config = dict(
    image_size=48,
    crop_scale_min=0.2,
    width=384,
    positions='rope',
    projector_out=256,
    projector_hidden_layers=1,
    init='lecun_normal',
    beta1=0.9,
    beta2=0.99,
    warmup_steps=400,
)
Rows from block 5, named by matrix and row number. Rows with one number belong to one attention dimension. Each number is 128 + 32 x the weight over its row's rms, rounded and kept within 0 to 255. All counts start at 0. Numbers have three digits each. After the name is the row's rms in percent of the matrix's.
# q: attention query, key and value (stacked) (model.blocks.5.attn.qkv.weight, 1152x384, the q third), inputs 0-191
# k: attention query, key and value (stacked) (model.blocks.5.attn.qkv.weight, 1152x384, the k third), inputs 0-191
q.270 097:130169176162104218110104033165153121120125120142152111102138112092013170111151122103125099126155120128089133105136064135128118138193114186163145106152127123115108112148086127153150132141188195112140125131126136107100097072079121120128144142105173106097117160139104136074172118093144099106115140136120110139143120126129138147133076139145172109188109155134139108132143129093174115087120143152112179155132109166149099121116129076141145163155144157172094133139169167145052116143130176192119154171146144118150137105131129146082105109118141077167168110118132115147129154085202090155
q.271 095:136141143094144180054169127126116175181190058122173088130140138140159136102165115078135120140113108084114158110134143145152078148135095148074138102078108119140137062128104130070140084071084125123130156117153102065132044111098104133151135127146145083102142132153133140061177158146114147091092099123116069168112128127157115113159120092142167128123132175168125114104130079131149107147125140145124128143139093096154156133110126132118144118169074135153130138156136157103096143149140117183031193156198142128157119077082121194148051126147145159136148103192117128157140099103194083089
q.272 103:119154137114075109078103114168124120048090130117172183117132136139161097120133119177148095133108159156116099097136157153127140106134152111087124132123125149182140121146085106111180060118113159168165120152121143163143128116148116112101140097161148138090119125134136122104104153127164143155130152148121032108091138141146125128127089083066093154171114125152122105133108094081121167165197069099133136096116101092085186108152114123076133114083119107068104159082089114166161150115175137111195116085075105171108056191132162097162132073157169151088113101092104130118186057131133147098
q.273 109:135125132174094131106090145093167071137122154100176126172178124095136153093135122176165155087178118095120139167111126195131140081181103119208105113152147148122114098113146174089114168126122087090172108162092130111099114109109105110149140164094186091107150159149091176109112129093096074124145137147132122156188156094146145155171082174161160164138131118082096081121151188180167095146132154094131151122117114121113080124108140149174153135143083123152147078091113032119177157173122088127083118166119131076110123071145131102093101181103111090162131201187078116172129156089089125162
q.274 107:150114098077155086157136139137148161107132140107111114111097120134108074123103137089117119148050160122101149093149167141120141161123156167152121111133124145144080162135091092117199077101108142103116146096168151117196124177133161121124122169092094120146095119168170104097151121200169093102102148102148126095093062071141110109100110107129116153098107137152179207145101098132171164131132133090151168188121165199067179114112170094170125054124132098151130155089103152138192116097146128081133131061128104149167148121122113127181143110148163155108136131146121146092120107142147162071
q.275 099:134150140043141174117054149134133178152040181093133101138087091145099137081139117130121138164167105161166082104103117128115095150076129194140095110134093115144126129106141143193136105090125097113162068195143140111139166142178142168123074118137128096105090115109166162107157085099152150093110148136128099159131173126059146144089070093112129076102108136125135154119088110142164097130113123099130132140104118058109135152135050094121120163123109160115091127115123133099116151133136131235061150068135134169088148141114191133120124073147208130149142107157155146096085166113139128111
q.276 119:147156107091159097124123209146095136139140143155170096085088132154126105144099166187109149131107128147122177178099174160112124083131122152144141184107126110159164157130135119130123106112110088163155086176202142167195153155122157068130201151127138172111146141126154121098128141238151139178116106085145107085126139132147140094124115149112076126105115113140148132109127173126140111176125138082131118075140148141147130090168148146160073095115103119108126132106067069179132129115162067080157065094115113094122154136155155131162191142129105200110069137061097111091136135094135164111
q.277 109:171096125148102115120099093130143200102160158141095196106132132089137154114138144115130160151165137144098115050109099113086163134086132146126102182125105157133144194156080154150188162153097120121143119176138103183072064161146146108191094109138148196192117137120116123210137084080189174137110143109143186120184195179104104060132157099118117108124127114168150123155133087175135100146156092156142075141165158168098178115074103134135090096112116105100163143106158171124124096112147111120113173158116086112116077106138123137115123139124105118096122083127101197102101105193091113140
q.278 102:085163143127125133122033136125132083134112127131114146171168188104067132143153084124137127086146131166155155213131100095149066116134159101119127189160156193125128140175127143147102169195120082115115115135118173136151148082101119084112108155123108126119098147095062135173065153046123156155137156143146166145128143108074107178088156144138104173102091099085104147113134166103127107121092143143109162121128112102083069123182090110117118164098049103111115090166055076157119110140141132164148081142132132099115165106140164146096177136123132087113099123147091114196139049153138146155
q.279 104:086143139126141174083114116145097113086161122144101118159146126194096137129124118171129097085125145087114113170148132092200079124079110143139120093178126110164113080092077097122133134118146111106163122131124168112081125117106146148127119110071111096087097139156087131155112169103099127127176081132135107167165137135146143164139067089194158165138109174057123119082119189066120110086112167164100135134143103115102071169106139129146158145105073150077066115121123081139096131164117098114109127175091133105148136110086130095095070125111145124136195128154101114157139123155143137130
q.280 112:141114090088107105094181174109168133151106154117132117080142091190150109045183102088146124113171057168174153146171116088089133123102119140113146125131089072105145119186125143184097153188113116135112182120151083133120125138121103127103064093138150132115116059109119109129134074099121066111109087167105153140063142126104096134132134123138068158120149122168051170154136098182129185074157142092130079159115171112141164090120134171115094099211189160111119146201137122134156160112139090165138151109141161151200071176212142122132151155168136146135128132114124191148157135144075102097
q.281 113:188149142194139118105107121088171116089131115152156139141175151145094108131127083128109118052180147097100200132188154152164136107123127126107075115159117164135140119140127124114133120157106125119116134144140112163066124101109174074112190121150120070144201139113162114097106073130121059188105065193168132173220161086169183136127120093113136112139137213085163147110157097087164124073087147103105163157190160135141105115159075149116131120100079051173111075149149150093100122121173133139097161137125158098137168103079185144146131103166138112123164129142083144145149099152089109134
q.282 092:172136106164167107095141106104171169084123158130154096124072152165144111142196164166123094086134101098140098157189136195183113116179143107107121148057167167135109083187125114094134136154125160127077106129120084097130103113055168089089109166159060109107204136140140184107141196078102083121125090124179090112171110129133179182134125111138118105161107141108141099156105169110146114075122119110138148139121115065127168109120127126112076162125179143132074108188128086150096125140141072123106121112139108174128130181126140083143101094122134158106114188071102133114119049112102106110
q.283 093:108134167150089184120135085096157130152170126127097138144088121139098123166109127151125167091169122142147114173159129131170127174105072102077115075130120087100126145118128073133139091114117064159181123095102134105115170090108131131112134163132146116092095154114075065078140162155109123125131047142148116124134137161191186130115107135186185103105133137131197090173120093126115131145127105112115146117109147135124110152153131130138101155119126073104129149110165144062076150170165141112154161146181108139210172086083128104069169143146127085120147117123100129110163136102153111137
q.284 102:166133124168114109156078139128147157074173071115106122132139128095099098171124135162104128112087165101087146063116133090128079152123108128166172087149118110133123120137134123154170157099101151122114161107159141113118153092165171143136186150088077138130148156132135079085057098200116129156161137025156127158162139127179100144153171138153228141089128059109211148115097157076125088145126113128147165088166160129123096133148142106128105133108079068137103150066174113138202111174105127129125091102108080116175127113111118102112148163128116093077130139125139089138128129245098123126
q.285 101:077150083143164109117072143117132088080131065079144216105143139089111089076122132181107149117147151162108149165122151161067148111126127146109116168190131115163157147158090152116087164160103139135132119138075163152140125082092160064180177127100143156100139176070158176168137167126148156163117146164112127120135104118109148153112106108112101156110157123106157132126171135142114087148123191145141122162123175137115155077154102116113155106038047056077149068123108163142159132103158096111168117121115102104019157172134191153138177109125120106135105139122133125180087133162135172112
q.286 093:175165144057130107120149171128140131152130181130146137072114128152153167095113176132114129119138084129158111103104139172082103097141153156076104148130110125122109117121141108153105139126091102142146059092174088139122101151112073096135162153195122138133109101141175158148182123097117167096105127093123091100148100135098146107199145096058149120130122150156158119176098121081140187131123094107142078091078067119157153097118147135107120113100123156151092136142102132146133146084130109135085164104136176112138129205096168164126154080174118158082062111145099189125161102122191142109
q.287 101:057109109145154163127020125141132083117087080143161125123186128132131110144155162140121070121115123144122112176083110156085124124190122136149096155109139163144135130173138175129100162139150087171117106146068135122151137148070148135106121123096113203189137171125184126147107144078122156145148107171146144106085105136094155169079144192122097174116126128125121122119149163102143125104120166144117126094136086179125118130093127129075144104154118158155148073203078096140063124165098150182194140085145127096078078107141102124095165109100161100116087192107124119121100116164127097125
q.288 095:132134110178102122137156126050150122195119117134162089150124155146116109113158204144155174155115104141178151166077110151107058151119138178147049122137140148131155145149157062107140127175145120153149095148069123151205094087111087127138170175129175069132119098160085140148155129143142156058083154182178106105122187105062142108156119115145146152147127130116124144138112154100161104105131183156164145150115135197145079098163103100109096125109090112126155139129131113127143150110170118118107148121186169116108140084110142177112066156122151106150151142162131147140105146109179118138
q.289 105:065106190122075147120123138096126162159046166134144089103132120139101169145120096126179112135174114142149093085098142153157094150129150070122105125093162109073067106136139150100099091135160067110107156100103076101116095159164070184121103112085166060090142110113153174117162104135139167150158124107143177144113131138116116117183139111130139136116097147082075138209142150190184127057183149129107120133093109125112118168094090145180134180150130191135137134123142123100097162213097181109156173137143163151103062053079119071137129111118170073158117132120086158163171121085125098153
q.290 096:115168094152125128124050157101152123081182086122110140146141150151167213074044139122151134158138091179121105157082171103138072154121159105124128162151076138118138141143161181125107130136134078073149179175195135163110048130136164100182139167115114142137127120082107118170155088072172128141144124133137144153164107134092148148109098092161100149135195124127112173136161146145131126124090117124105189144168140087115117086122082119144106126147086103121088107080142115096124185119108180123115100120132095118078085127143101131112148145133160093169130120176186095140070155114174128162
q.291 103:140085139194162137134153121155113110145202130126131092111130074119082135175125124179038153108100164119091150120081164130159125113115071133111130048132131133151099164104099108161155089142139119121019133111141174138057168146148142138086134129148139111113109079193154102103125188141151103158122104188119111115141161123098110134120090160136170149160131187130177133123130116077095093123070105134082109094123118145157092130083142119169125113181149105133140128149194140120153151156116162133087146140186176113178115111119120138112164165134136177138175170155142134114104140110137119168
q.292 111:161081176101115134111130083113171137092126154126142110182159156148160114112162143147155162151090129084128110151140154095147111142105166147118144122049127175113054098115159113153159078099152111074178135171125141141028073104090136122134089155112110113147160101121145163062079142109086097099155098137087183146120149175174161150070084087121159167117151139095127158146065088160073122053155097100138124182145130109086114138155145090150139170153151073130150143166175121102057160137117130169134144151120119154107115094155131075111134070146103077131105155092058084119133112136088060168
q.293 098:104143103089128132191080106097175125143159121137140118129152106173109157144062095168131126179184083135095089174084108224048146141162116118123097121129125151108140214182092186110149135168128139103133074130092195107134139158127132159157142100155139163078150171084140171157182145105164142109126089096143076120080111112103136123137131123138135146161163174187174141167156088118182117134084167197138116107158139158101127159082119142150161103066102123102072123146100174093124072162134117213146112091134086086066160150171091111131187169127144145115107127171136114170137075137148164139
q.294 104:148168094167110109121177176115164146171135122135117146073101157079115089150129173155137190124155174148132170150153120105044171144126144118136137181125116209153182140108128125169111117173093192160212130141161118143128132133132123091100149174130114160153136114070113096152131120116165119093125178122092162097055156158146107105092099156092100115112115089146146157147078112140101200148088068092134124101133121132159107070128208079121116155167147023136143186179129109119074093117170122150164102122154137186110125146139149152089109106136107138107084095080086122096113129117131136080
q.295 099:118114165154077109126202104144178112196073202157123123079083154137137120122215191111165129099187099160102085168143131096106165146156062146058132176122117172145066140149129082119142162126143176161127101109104147098150171200140106113076183094208140181141163060143153138099109106141102123131103096131152130146118137108081067081112126105112136066111101154077099182168091146152136129077120118123115049116118125133154123114108085177140114097150138160155092118100122137097145126187186082135112140113126116107119124150159141168191130097145144168085091092111153180090123088066174091077
q.296 101:169083134192167170114083127065133101118094138151146136143167155164157140194151172158127112098150136085108074164152086125143143159156089116165155105181075128072192127105162153119152122125116109080061175175094138153146129127090149168141112112114153087119183108091117097105118142121168128093182176194161185118096116179171090159170094107151165176106088115159164137115145129153141123107099141141128209187120119139149140107133178127122069082141159137109188127091203128107149149162124129127132069133125145155107135097139116149040161163097139098148127158131082096141124059172127079177
q.297 102:132151132099149136196091155085137131135147129161163073131105156110184091197112142168182130158129065126147128141078074182105104106139130130184084064096141057147088153062118126136106110141105115100129099082113207130155175134127110124114159163129128063113182184070119127131171102110138170148160140169118137157124138181163133122058117170132120147072159149117169169118156154087097098163150144185128136104068148075088128117093195158160114141123099136138127054151142146178102126131108149140127159075140143154148126133117155141091148186071161143220087180121157064111186159139172136153
q.298 091:089152151109103100101103142101105093146147159120091135122106150131111106109170108142119128153126089154117147159154145179112109088186065098089131130099140118145170103138143134157145104112112101130162119103121139130152123097057079097094185138152183139163136195114121107141103139056085127108113096183106073116137215115115175178136153128122065170143097114087061142135111146150171150089110111108181091081151145174134082089128129144078133145166110132133208123109119164090137188132095124162153115192174129057118129088098092088135137161080137117148099156149076158164128073111130117148
q.299 102:068163110147117071147130152135162161128195098065136112098206147086137065151128082132112152130081158161112153113145133174174081110140150086177142172133082136122130107112101085053121148134083132147122189105184124130105131137138165113126161104085124107097194167113170098127234121189118080179142173134115103130144153086110159120154140147125125159133123144103071125122127140107130091122144120181098164103137132085066068118138108107075157127076184166124190099129110163168185149098161119118149102133199128093131124163092084162128114159130136122069145143119202103134153108135088131134
q.300 093:123156164104162188110071098097130130106100145149127166120127088147136177171170058127154146123145149118087083128159117132163139094107110075122157134143120146059021135173117163100161137139177155104118159088112167151143018116013122118157091136146139120089153160152167176117090169110101129124179107102141117145204061132149131206100126126138126150139132096147151107158058120153116127086133150093132120156169093131147144160094103170085148097145116150149126141127127175082153130141094108143182113170067141108178134075095117130158172157137201110107092113181134148147103116131125075130
q.301 113:120181117116145180132033158137127116093150150093135160109114129143092179116097081179163140134150185135121075177140122166084083127164141111191128121161145128059109163157140141053092152142148101076149101098141134129129064102120161130131129084077069086072118192092146164216120151091123170133149133131193055155127105077142151185125152143157104145126121112128128130107136135156184103144116135172137146168145102146095088152138125112097165087115037114078136131130090145107138159141088119141150065072116145120081144087130085127128152189084153117098122166173159129190104085115146224144
q.302 099:092132046166122089120197164084147116122143167119121164090141109104102095063110150140122134166126135100102141130109136138053157141135111119113097173098155145175206175106129107135049160177127085127175122125133129097166154144151122127091144146145104076166111142091130096184110140152141134091080156063158166095138189105137088100166095136122078160147136147109146122088153143145111127187078148136106111038157132197159149082108162093165104155173167056126148165097112067178130125125174111094138121101153135130140145150192178133106101149117061152187124101114115142158112171118135159156
q.303 094:102147090130134157156094181143146141165052071104107112139095117115109092116099143128165121146133111075109152128092097168079167175084103126132141119156108166126186180150132157136159128188143137138143095153065154186123097171153154112134133081134076146112119141123132087149084101135164168144090111136099145126093133097126070145067121149141179130109165141131176133133090075106134140150074111171224123176132154194132140144102160135149115113184118106170126108121119087161154111146123112118162140105112143160079225159129121092046203107100079090157089159146117086181110132148158108122
q.304 112:129155095117130151113128072092162202079128102121113180110103111114121144084160097102086095098143168158149123117147114084104158187095109150083177158145090128109106131126102128169156126166129140200163125128150092134161055146133160117086073147156141160138144070161141114089124046121153093084130117132117137136079108150138167166109134115118088087057139105168146135177122056108127139045163158122163089136167180205161147096096076159103147146137192129108125167150156122114129172118155160080124132138114119129137126157136128127171125131185131147066104026115128184110119154110193043068
q.305 095:113135075106108097144125146116063079147099161102066161104170180206214124068069132173151087125149126107130129186173109133108083096142103108131135063130143082160175126157148163134138221107164094113132120177138121106192112147104111112163103167136087180112176082131160087170084129112164088119097133154172146162131134157149179118168116164121136146093119075091111135117058168152129114126155183093115126103099135150112133164115116126146105112108123121107139124161111078118172181139112084138097114111102154157117118141149102200159139235155147123160109172103171188114108107159125150091
k.270 098:150103105101142194126130156110117103104149127197129104151117104090095120183124100144160106144127114208134103101064090126099177093146119183165133143130093145150134075108107145130146096087147116142150114087127169178109089110117144158075092111105100100089131176061137116067112117157104187065118162108134165092144076163158199164159125209145096150155094060149233137100141136144134176151087193173165138106153100120135093095153133113184097161159138167188094126119174118153157129139082133143148146063121106185047120114097134113075116122149108156153078068201135061090143193151100117145
k.271 100:125159079112124148141091092172053140094190077138114112128125121044132067143094101143117164123142157115130143144121113180078159169136130103146151089160117113129144145129110148174131142176147052185077079132136138216148112147092152156100108106122102126141087164107105127080123135087099126122128174145126167127124061074108117126176185114137100140162150058144176154093145100161143187190132118175124196133132087223147118067103195084199152116097106151152180108176160147165055100117111145087144138113092076144130137099112112153063151134149175100122059080212165050174162141236137074143
k.272 102:139165197074157136079098102150112166081110156157176177145139109145099095145175092139146131146172104117077120122138137154177146107109134114082089130194112204140162135106121129105141091096116089128129096165109151127100167088130077094103136133112106155122086187173118095070123148135192163123048167214203032148141139105144148153144105146124093116133129119120122102077062130139137145136125142148124165140132109106158181159131102128121136113075107117098134102108108145144119125145157166107121114125082142099126113140068166098147120100174112150168114122119101087127180086149111161140
k.273 116:145187184099143078124107148162138078130082126101176132137122162138107101166133077093108126129116176106101105093125125122142137084154105084142160115129130128146119103136100091148140101069131163136119083138149176175125119060082135072090195157120094147090092085146094134141127146102150168184063106131092076132142142143168138108083124107070133079196134176105147120136148135048138084170117181112157172108112151104160145104131068107077134155111100117172090120125121120142139075026165113170119076137098151090071168179112129108135148083154154190087148112112070119141113098090104120122
k.274 108:088133143144110112134142131136119132175163169102065104077119134147103156101143141171121109168145070177151137149202138132167120130088165137136069131128062103129148166144109174180155179151136103166162146131125163106130175166137100155147070059135179140132125139142115130143102102125144152088173144179121117083053127207144144106100154099113138114025150107132083095124068133139090134066148081121122127117163135160098126126098190172189103065196152145119155147116073088069159120175107145093148172107105108197199064162149117117126155181105093102137141150089132183097151150156111111119
k.275 099:099159077105190118067129091127105103100143093146166133154145107083060126192141000100147134174136100157079122150108116164062101122120099094097092109153146144069102108070136106135114093165108128148087119102096178176041128076108109100119122176152134069090099162137108138107087152105102091137082110115167173151150141094133132141153090109145107149156158135141114150134142083168112160148153172165080142151151138110107152157123150134148199114101168151109134132142193168053095111136133145098113158192158171119152137092064145096140179154137137135128096101179125116138154112150135121085
k.276 105:068155173174087125095134127135132136122128179100114147109178108149138132092148159120124103085112137087169119114175152175141092142143155126096080105123163076113149175153146116150141129167163176076115142194107114083163176180077103042164091176186151147136169049134169097137162153108098118102159128194090098131113222143113111100122110151109171104085102167106022088182102153088145106042140146050149160131138078115134120143157086156033135119138130107085116140115088121115094145149185127076097146144113134088126111144173129132092084140137126090077167153072166209145132120133132112085
k.277 106:140105152144144141124133138145141173108107203098140136153145089164132121132189114138131154148161087122109114110220059104151122106104161161149047158139130173065090132164110208099135184124136102060146152152080127077121187117117128124119107076101170133168186124164170135133055127149184130084134171162140086138177127157128124144126164090124174081137166122091065095127119195150123096134185110147130104144114147019087111143137152160129084106088145172148100105030104113165201139171157102148125155128137102094150066075148140136113086162081156112114208172130076163136106101092097071149
k.278 098:154176124099079091156136094067179108165162106125069133205123111113112144127143134133121146140119179124121130134155151133139160104172117072154104102133167134124148100143140075140094153172112157109119133149154192108124149126160135172116125168092119114129110126140140082155077106105108147145234087117130089152112072146172119198118138062143195143147138189110136131148172185065139104097159111101120135106210166085138104144079024096087171154086104141112101158128093119120119123074126128165115105158108086099107155094116171177122124141116146145164137153110149102148125153133118129082
k.279 101:135094106119175163124064105149084087118139082194110150154107156137128149166098205102119115143097169155177108149125106140135155093128065098146164111073129183123152117145093090128176053132073174151138111055134147192147084105127149127113094166179058099128150152087107155143134132193106108141080105085144173098130107117181129184137156178105074145147114064169180155167162116117168157154113178076136151136122079197154124139141098082158180159121154146129116155139162104121075094108132134136150077124098135218078190173093145109132170081133107126113083125149112051139105136138185125121
k.280 120:082166114083059139067166160102110123186106123122097165117132093136215101082188107114134140176164099141122145097116129128092110153104145156113095172134134160147165109117127101132140138175089126137125130160127053149152137150154089138107113142118092167110092066102143128156102100057104122124128179155126132120056185096084073167159125129197132137140143115084045140162126104115170126087141095116083086175153144113114151107085148136073141147164160143132173082125110121138121120112119155141109146166158126139123081128127156162122106120123109115142086118124164170176208090165067121091
k.281 099:125171136109177180153050143110098097093145103099105149111157105095095161095168141114119098110150140089120142197125133167099105144155096180134128099136083107112180113128139063092095111170137149135130153125143164094128099148113148125100137171110116117066142150090178128080110127131116103128111126129094133166089127064148111142162099127126132184193112122145102105093195181146196184104090190123140084174134120146162101146129086140039107131127125162134189175155129122122107133073118134096123055095134142127158151139096162133093155135159137133157132108176161116151146150162130107117
k.282 091:037162072082145194118159105145108148122071144137149173154118085078133153144125127118133166134108100145143098118122179162069152144147107099133145118127150092113135112168137143114098072120139190101161157122128173165120111116076118140108095134160163108065136099101151129103220103101080157142152071133166118100110151075081120126134161128138155100126100159100117088177160078131155109139176160092093066066099097215132109126123094161126143138134137150117196171056147172101123111167142102113143149133178130109127099109066130091158139164094128083141118121179181117176088136151164150112
k.283 097:142106090158202165136081107183114130097075181144190123157115140101114150210130098124120094122089173170142108183104129137117163144127089115195198095126054113136085095079096078118130118068157146166124107111119127145117145096138109111083112116118100117114134153139077131146099118143135137174136136161095158066100091078111154100120157142127105149117115086157188075084133162112127131148129168161148146072125130106131119127163174139166150105071112143181109144121103087139065125107068089140157136145104126217081174121123120047149137122148137092098067124112091090137103104136160143078
k.284 100:136113174176133074092133128166159145162141195152153136089091134153078078161121150112176145135118133138134175149146125099116142131110055124101148096094108108138087097111124134096118123077139120146161128113137138114135066087111142150130065186117152148132115119128137107135107126153095173133097080140103096099131089149146154112098156095110095128099128101157116119162145107136118151132136087084131166142119177148137132150181142144132125133163150112163065077173107128095094111122182115140115064139164167153171208134102109113081123090190091168071101106127024110107130147170143100179
k.285 101:059137207184087097131141123130174103085119143114099143157156076128146151086193192123128178110083129080118123130141102169188125117093127143054112146145135121095148098181055137099125187143105156048125199144147144109158171145136139085151129125092133118117172125165152150162085143100136085147150118122115083151099133179119095126110129135088184038163134137104049068119134182121114103126168162063128121105151113102116140127086104184072100131101140114110112146061079131160181072132169133184123079165155101079137128169157112125181099156172105087124171176102126158127117112100107129145
k.286 097:095137099135120153109105135168110132074162112120131111120158104102135141130171084103108083110032153135115200133122172155154113121091198124085107138176137091149158134131128106167098164154141169119117108169063162108111182127110097076122140120100137112067151122084111063128180078081075137133185167209130086199098145106117086138110126147091123104061151149112057130127149124119136107056159110117098168109174111145163172123084103085107179092117049096088145131115091147164136132128085116122080115117104121120177124174153141155094112160104113036151162131088175099182151095138101138097
k.287 103:115161138089129130168143105073123106135128125136076139143189081152159157152151140158103129075122101028120093171110117162145112106159099157128071130085163146151143118175119120102139111149073127054086155123062167129160195135072141149170120103101159105105137115170140147181110145045121105130141069121128126129099128114096106145095100198139136131122131186101099075108165153118121097098122118122130143099107150092140086168087066126047063141184126132119120167106141140129159130101161065184143133165130124089109122180168104139075146130116123158180119231110141150129101138084063178116
k.288 106:098119139132120118141116143170132136164182100127114113127133043105130099150199097125121157168130134151102134087077145113086066159063082102124170159102146081116144141148127130168098147127064188162088139142089106126141209185105125154146177053124130144152134100084120089073137093141161124105137120130106122093110123156162076051055053138087172127128152129120150145132147130097095091165122092132162069114140124114139175147074146047129125128172167143121122125141134138132093126153168138183077130115146138202082088141120152082168131134114130154172154141119153118102127173101086176132
k.289 106:143135129120159117136117126138126148115121096122084129111088077066140141123165095092133106095126099143145128082097138135115136154103132114155154154123098076099125219155095125171076120083111179126097116104088134068111119125209164131178125061128154093117131114187124116104207083111148136140134125114143186087102147191115056116147141152173131101146156128113131100161165160103122109152137144123086147072164159133126159147082125136177097157143136161148107164142128133096185185159120147168109168142101125096083158108154127062111095182142111092153144130154160074069077178105150157182
k.290 102:151192108100168125127143094151193173087151134122075138093154137069132164110143129086139062085170150152163163139160100198132142164132131149154126169147088162143119145183141130137127164069084170130149182182160088101070078132173131117086107123176085117105180115081178140128106127135139126098114162130098128099136109127136176148121140113137096084097089084109097091135096120125139172116085111078124163146185125125131149092070085158060156123114143133194103147183100145139052139131177115146143117134112081138180119152136132133167135078205098146081113077181120139138179109111129030148
k.291 101:128121100146166109157066149150168101144153158139101060085098119094122162145137154149146096137172062092074125193139143195094078156079050121109104118147118047152120176141183173183128130129137120142092112130094115113163154130119094107147132112149128101084132150093098121153168129138097137166077166089135116133139134109154129093157131149086220099124168189150117170122135136110166133084104187155134169150103137153192103078123161126162096170108073130101137095107142107142137133160166133142118150175189136082149136142121176103107218164101142069136161138123169113155142201090174126105
k.292 102:115143087135132143122072203100105139157108108141111156177123133110146153099129061135069043174157140074107142140120135109062148196081154105110166097098056127086133113106096126107078142160139114131082098100108091129135105136182148142192117191148099122148117089108129057079183137106068103166155081050117221176101137072194095125159167150142167152164191082129115118142165098182122109103108108110126119149142139158131146078143209055147116192171106127154119099124176124129114108150118165165143160170158160153094127146173117132127132136141122039153076119133185193088096150158135104163
k.293 098:132126112158113121116075169210170108096173170062077092080177133138119100116147132136169130117085124168179173129076085158179073134128109065101121162124143121142108154135111204149172161086144138147095161161145090115093093171093070101136114068121116114081137107130142149172131067098125107088099140167122139137102093138077138112099098189174114117132081110150132199095122148097149108122099128117089170096093137118104110073104081172104127130088131157129114131146106157107131149140146085119122141066085139125093110095136137127155130132112132095084209120143111113116145173067107130131
k.294 101:130103151088101159104107117115097127140063139104131152145151119200185158183109081133160156132141133124129102157068044089078166103181159163115067102103115110167126119129085105179135130150166080113181149145076104133166110093114114133103121188176140141140190070162081129150128161091122147086111163189144131148103112084119093157093210109085071115120078119096114076135131114148146119156130162160202150130177103160125151153157130132114095127156137102168142142134130190109085150106131108104147159140179154148134136148145064137026153150082121131111115136137104152137111085155133115120
k.295 103:134123157183115118108174088126169063114092155128162163131132158156167198192159097126137180112170135112139172121139143095141148080121113088091133083136136114151054129144135107161153120139141117126189138142140144110140110163058155116112145160162125165118176087150094144168102123118172098139119166119116149118137139128098102177138146127101111099087104168183132103094148166111077098072199139124088093117211096115127122149125188141185060102170138128147086198106141185129146102121131066077145121225194123065166083146126071119069116127061129126090134163060107180089079127144128111149
k.296 094:063132084146123176148178128119123111140149087126114119083127178164142152142127151137115117149106146119089108172164141108117143106148146138144198161100120118116148112142087168099107090189114148136191183155113078163131120112099141182165101129163137169149119077128113118089134115110132130104148118131094167142123165127139104112183209120121143174082158141205163078079135116121058099115078203119166112114124124088135130136174148083141137133137104077122192195119113141118106159161124045042100204130082149084150151127139100139124120198061140122102141128112098139153138165156170123171
k.297 090:206124162109152123089142140099116077116144183115095153081160143162155109163180177151107122160158195128149131120198144107147154140148074126074118167149129139155098181117135111111118112149123065116093156124136088131117098128145141107141160160128091129112071124085123126165120166185080119175097121164174160123118181136109170156051127095091144156101125189127103132093075120139111150115146120086134094188170078143158170170116148156117103092147047135050153147142098129061180141107109113145127117158105147193148145108113126146121145102137129146135116120128071183094153083138107133166
k.298 090:134162168102182080070109135200198139126129067143137113166115122078101125146117141085138079161102167108140142131108150156130092116115099175149161127162117153093130086074112176099096130078110165189078131100136173106066114184164202166132113119179124130161084140135109143113126108163148107153102084083129139143142136117103133058181102126100115097159137157143177149125138119117097127146191158086053139099086129071134169139121110168190170164138114108151116058106129111204102062098088103165136098186109131119150088119138114103136104112185037134101118096112179100129153179106167111119
k.299 097:134129178110107160110154094130165118114072113146144086126119071132129137167126132099199105132141141176149090142113121161179150089122103109135068128155106133185105086118091083094152103114171079070197149131059200160137119181094141141103104175130146109136136117145149149148070183132144186091130138130166140165124086128095162163114127116116152087156109108101127070115121175128118125174139137136188146127085084065105048118105111137132132134094176165117114172143141067125165146151067087068180133142133111133158115092100135152086113110142168174126109139155122101112144117105160119104
k.300 098:150202140137133120161155162165119156123174126151059162117157132115101128099165179088110092084172154113095152111185143146144062123076082172113092145147090141077110122154124165095119141107124154152093086114144155108061122149139166112107176106110152104146100128124155118093120110187160143134136129093135088142117155138145214105149088091147203077084139101145152127094118126116041067119129092109091104123132131102153093147088119106116201124157151133133113109114148106187180162148151127163154122108100117118105161086126115147141118076164115135138166140177142108196105171094170039112
k.301 109:136141139163160082131133150162154163100137115105109106162102126053082098116155144093106088129107091188136142069148159140174067174058132115120149166144111130137148119139135163119125200122082131118126093102128097125101065145183138145111120066106127102094109205122172146098121089147115147124090090139154101138078113128120169127123102131145165100151135078118137150074129074058114155145158118129121127108082178170097101130088077108129195111117144132162122068082135114142170174133111164178123157104094130158096142079131142152199109112171109074122131124161155067112184086083133071143
k.302 103:068138131074099192110147131098161151157152148071194139129121093175149193160147108170146114172152130142154133180115105129151181096173113113119093144087130123165100100117123156142142114119190060087167116136110140112124161097123087127088138128167140151114184132071125180168110204078156108117106148152095092103130122138130126161077141136129084130116104142147118097144165159168126160125127193105162120109087060112095177078113164160170090160155134129124142131111123136124109158175096104017151133127165082158100093092158127104074131074057120155133101143100020143124130142141097177143
k.303 093:105165143153108067120145145121111200092146147100145093100197114136117095177148089109140104127113086123161190096053108200142162139192132106111085132133157161158094139152108110177103163172141096118134158144137111144091163085113143190113121122121117130147118129123144146181107111128168136077168135199148083111117079125090083156123161157122090102114111134110110099116120152135164103064139100148135112059112176123121057102107109143136080121094078149151208096163109149132123100074148162104096114103138123126051081139160137135146147113133097110161103191113077100119126094072101173126
k.304 105:147147085083123095112088064120143048124125087117070117114110113144179142133051186126080176134148154119129176138130156074103154114188145141145149140163104145129138127099153156102112067169107115134096167142102113150118104163138096184167131156162147213083143089184144102150116053159177101122084153146097141108139135120106134082049138118082028110113140134127132122073146135125106168154148134087145143124216117096122162120116175123141133068151107122106112160141221127139118128092160075115123180147140127133189158135183098142114119086176066144110154109130146166074146083153071150196
k.305 093:131117169161092161122158086111130105105178074125155139140126080144141131141126145013136099141151110149164088119108184064119136130162098121151104116115150135143138130142146078090117053096071157153184131121121163121135093169124115181134146131127155125135119148121127139070095152103103103159129075103121128127156223148088117124150069077143167160115127120136195107097124099167072096146100067117121165149173089148169151130139210107100152127161170150103167122144142067134137113115190130084132122153149099122159177090113169167160129137080136114122111089159120147112131105130095144111